config.yaml
train_examples: 52083
spec_augment: false
num_classes: [12, 12, 3, 12, 4]
norm: "groupnorm"
channel_attention: "se"
rnn: "lstm"
muon_scale: "original"
cautious_weight_decay: true
batch_size: 256
epochs: 25.1
lr_schedule: "step"
Rows from block 4, named by matrix and row number. Each number is 200 + 20 x the weight over its row's rms, rounded and kept within 0 to 999. All counts start at 0. After the name is the row's rms in percent of the matrix's.
# weight_hh_l0: LSTM recurrent weights (gates i, f, g, o stacked) (model.rnn.1.rnn.weight_hh_l0, 1024x256), inputs 192-255
weight_hh_l0.303,092,179,180,190,200,229,195,197,187,203,204,192,189,224,189,190,169,140,205,202,202,200,187,199,197,174,188,196,189,193,204,191,218,161,194,177,177,225,190,173,172,212,162,130,199,221,199,205,182,194,217,200,207,219,180,168,223,196,215,223,210,209,207,182,196
weight_hh_l0.304,089,197,181,216,211,187,221,195,217,204,227,199,221,228,230,221,167,200,201,187,213,177,224,217,205,192,186,213,227,203,190,155,199,202,157,198,208,209,200,158,221,183,211,200,212,208,183,205,174,189,181,184,217,148,188,200,202,218,183,179,201,207,177,202,208
weight_hh_l0.305,097,183,199,200,211,195,190,203,225,168,218,190,188,231,173,156,175,190,222,240,205,200,202,161,200,196,189,186,209,222,216,191,225,214,192,175,214,192,203,181,174,163,201,192,194,208,177,232,214,169,192,189,223,194,198,192,189,198,193,221,217,178,185,184,213
weight_hh_l0.306,106,197,195,201,195,215,226,170,216,215,180,181,185,207,182,209,204,199,214,209,218,177,195,211,221,252,201,228,215,186,189,209,210,184,190,214,198,176,176,212,196,238,220,193,235,154,196,198,183,243,209,223,159,211,160,238,219,198,167,216,204,217,204,178,171
weight_hh_l0.307,095,208,166,164,210,199,225,194,211,170,206,197,187,194,230,236,165,199,210,200,193,200,202,199,206,178,174,211,183,205,222,198,203,194,201,181,219,157,207,198,235,176,218,218,211,129,205,170,194,223,220,198,185,228,203,220,182,203,189,184,189,166,195,220,205
weight_hh_l0.308,103,210,197,200,196,187,202,211,221,177,201,208,226,190,232,214,218,198,210,236,248,202,179,218,167,207,212,210,189,177,189,195,207,211,212,200,220,201,179,217,194,188,215,195,190,167,255,191,191,211,190,196,205,237,204,209,202,197,215,235,212,209,199,171,198
weight_hh_l0.309,100,199,198,216,203,194,217,229,199,200,245,217,215,171,159,171,228,223,222,233,198,182,184,214,210,176,225,196,201,177,197,234,180,202,228,203,231,213,205,221,197,182,232,232,219,244,172,178,188,185,226,208,204,199,217,221,174,218,209,231,182,229,210,196,200
weight_hh_l0.310,094,209,199,201,197,184,179,204,209,191,184,231,210,179,193,155,215,191,209,187,211,202,228,213,191,229,209,200,193,244,217,151,234,210,166,170,210,186,206,216,219,203,164,227,203,183,200,234,200,217,194,193,200,223,208,211,171,232,221,193,212,214,250,210,202
weight_hh_l0.311,093,195,205,216,213,232,191,171,189,221,218,223,178,205,177,203,164,204,203,230,196,192,185,207,209,196,197,200,193,215,181,222,244,165,185,223,193,163,225,184,191,196,228,200,204,196,212,211,174,187,178,207,215,177,161,238,221,214,184,226,227,215,232,213,235
weight_hh_l0.312,106,206,196,254,216,182,200,163,215,184,208,204,166,191,214,200,226,154,258,221,174,173,205,206,210,202,175,159,228,214,170,225,199,237,207,232,222,204,197,165,183,184,218,205,229,149,198,232,193,241,238,150,199,196,168,172,204,200,217,160,229,210,209,218,229
weight_hh_l0.313,107,169,203,208,212,175,209,207,185,219,223,164,181,225,180,215,165,189,187,170,230,170,202,201,207,216,199,182,173,199,194,184,229,240,147,204,214,176,232,197,209,244,214,206,207,177,194,217,165,225,190,164,214,209,195,186,182,211,216,145,172,174,208,184,203
weight_hh_l0.314,099,239,196,188,206,232,232,180,218,164,192,197,208,217,176,197,219,194,191,210,195,200,183,210,200,224,212,230,155,190,202,218,210,166,221,199,206,174,211,200,219,173,223,141,184,212,178,230,201,186,204,204,197,189,191,222,199,211,205,218,201,213,180,204,193
weight_hh_l0.315,091,177,223,178,191,229,227,226,207,193,191,210,191,213,203,165,205,196,194,190,193,205,194,192,201,172,202,171,224,202,210,205,161,234,187,228,215,203,205,172,235,182,189,188,183,211,174,188,182,204,208,204,175,179,194,184,222,191,196,200,226,188,235,185,169
weight_hh_l0.316,098,212,198,197,203,202,205,185,174,227,210,201,199,182,196,260,247,203,189,198,209,170,260,208,173,198,209,198,182,188,238,222,192,187,193,186,205,178,206,232,191,151,221,225,213,223,208,201,196,165,169,182,198,217,200,176,220,179,192,205,206,195,232,163,226
weight_hh_l0.317,085,210,208,192,190,231,148,193,195,243,194,199,203,173,206,180,169,173,228,187,190,202,188,136,208,220,165,241,212,205,209,209,195,182,172,196,171,200,165,196,204,186,222,181,207,208,185,193,184,248,175,217,196,168,204,192,215,181,215,196,189,190,207,222,215
weight_hh_l0.318,102,232,220,211,223,214,176,205,209,190,184,204,199,188,207,213,166,208,173,235,169,159,222,177,254,208,193,192,215,176,229,193,188,216,182,186,203,201,205,189,202,182,203,179,206,193,170,201,218,216,212,204,205,193,151,204,208,174,215,207,199,178,208,160,208
weight_hh_l0.319,094,214,193,200,220,177,199,173,196,191,254,167,207,210,197,203,210,181,204,183,161,216,194,220,202,214,212,211,241,200,235,201,192,178,159,176,238,207,190,185,186,186,205,167,216,212,232,217,205,201,213,174,235,212,174,192,220,188,160,216,188,196,223,232,194
weight_hh_l0.320,099,224,194,187,235,170,222,211,195,219,231,176,163,223,212,209,170,184,173,200,180,197,208,223,229,191,196,201,191,186,224,166,206,211,170,183,207,249,186,191,180,194,209,204,198,204,194,197,215,234,173,215,202,190,208,189,204,217,204,196,202,216,227,190,200
weight_hh_l0.321,098,206,195,217,217,229,192,204,188,212,222,200,188,193,215,197,197,198,210,196,211,167,218,220,199,196,218,206,186,232,187,193,240,200,199,205,169,212,173,220,216,179,158,174,212,194,204,210,206,193,165,214,238,208,168,174,161,193,191,182,207,222,209,189,217
weight_hh_l0.322,101,169,194,214,191,184,176,173,202,214,189,199,203,189,176,255,222,199,246,227,221,182,181,219,213,171,182,155,208,209,180,214,216,188,196,213,212,199,181,188,205,180,213,184,197,202,204,236,223,192,212,209,176,173,197,216,188,182,197,202,178,230,209,204,179
weight_hh_l0.323,095,201,210,199,173,208,197,218,198,207,213,190,214,170,212,253,211,193,174,174,195,209,178,212,219,258,194,218,197,240,201,226,177,195,182,170,179,193,204,146,208,192,196,203,210,194,189,199,202,178,209,208,181,187,190,214,190,191,221,213,196,179,210,180,194
weight_hh_l0.324,100,205,177,228,200,196,222,174,237,212,196,202,173,176,201,205,211,201,209,238,187,177,186,200,245,162,245,189,201,202,197,195,209,201,201,192,204,219,201,225,203,187,210,203,191,189,175,196,194,221,200,217,207,155,189,220,217,197,206,215,203,226,200,221,211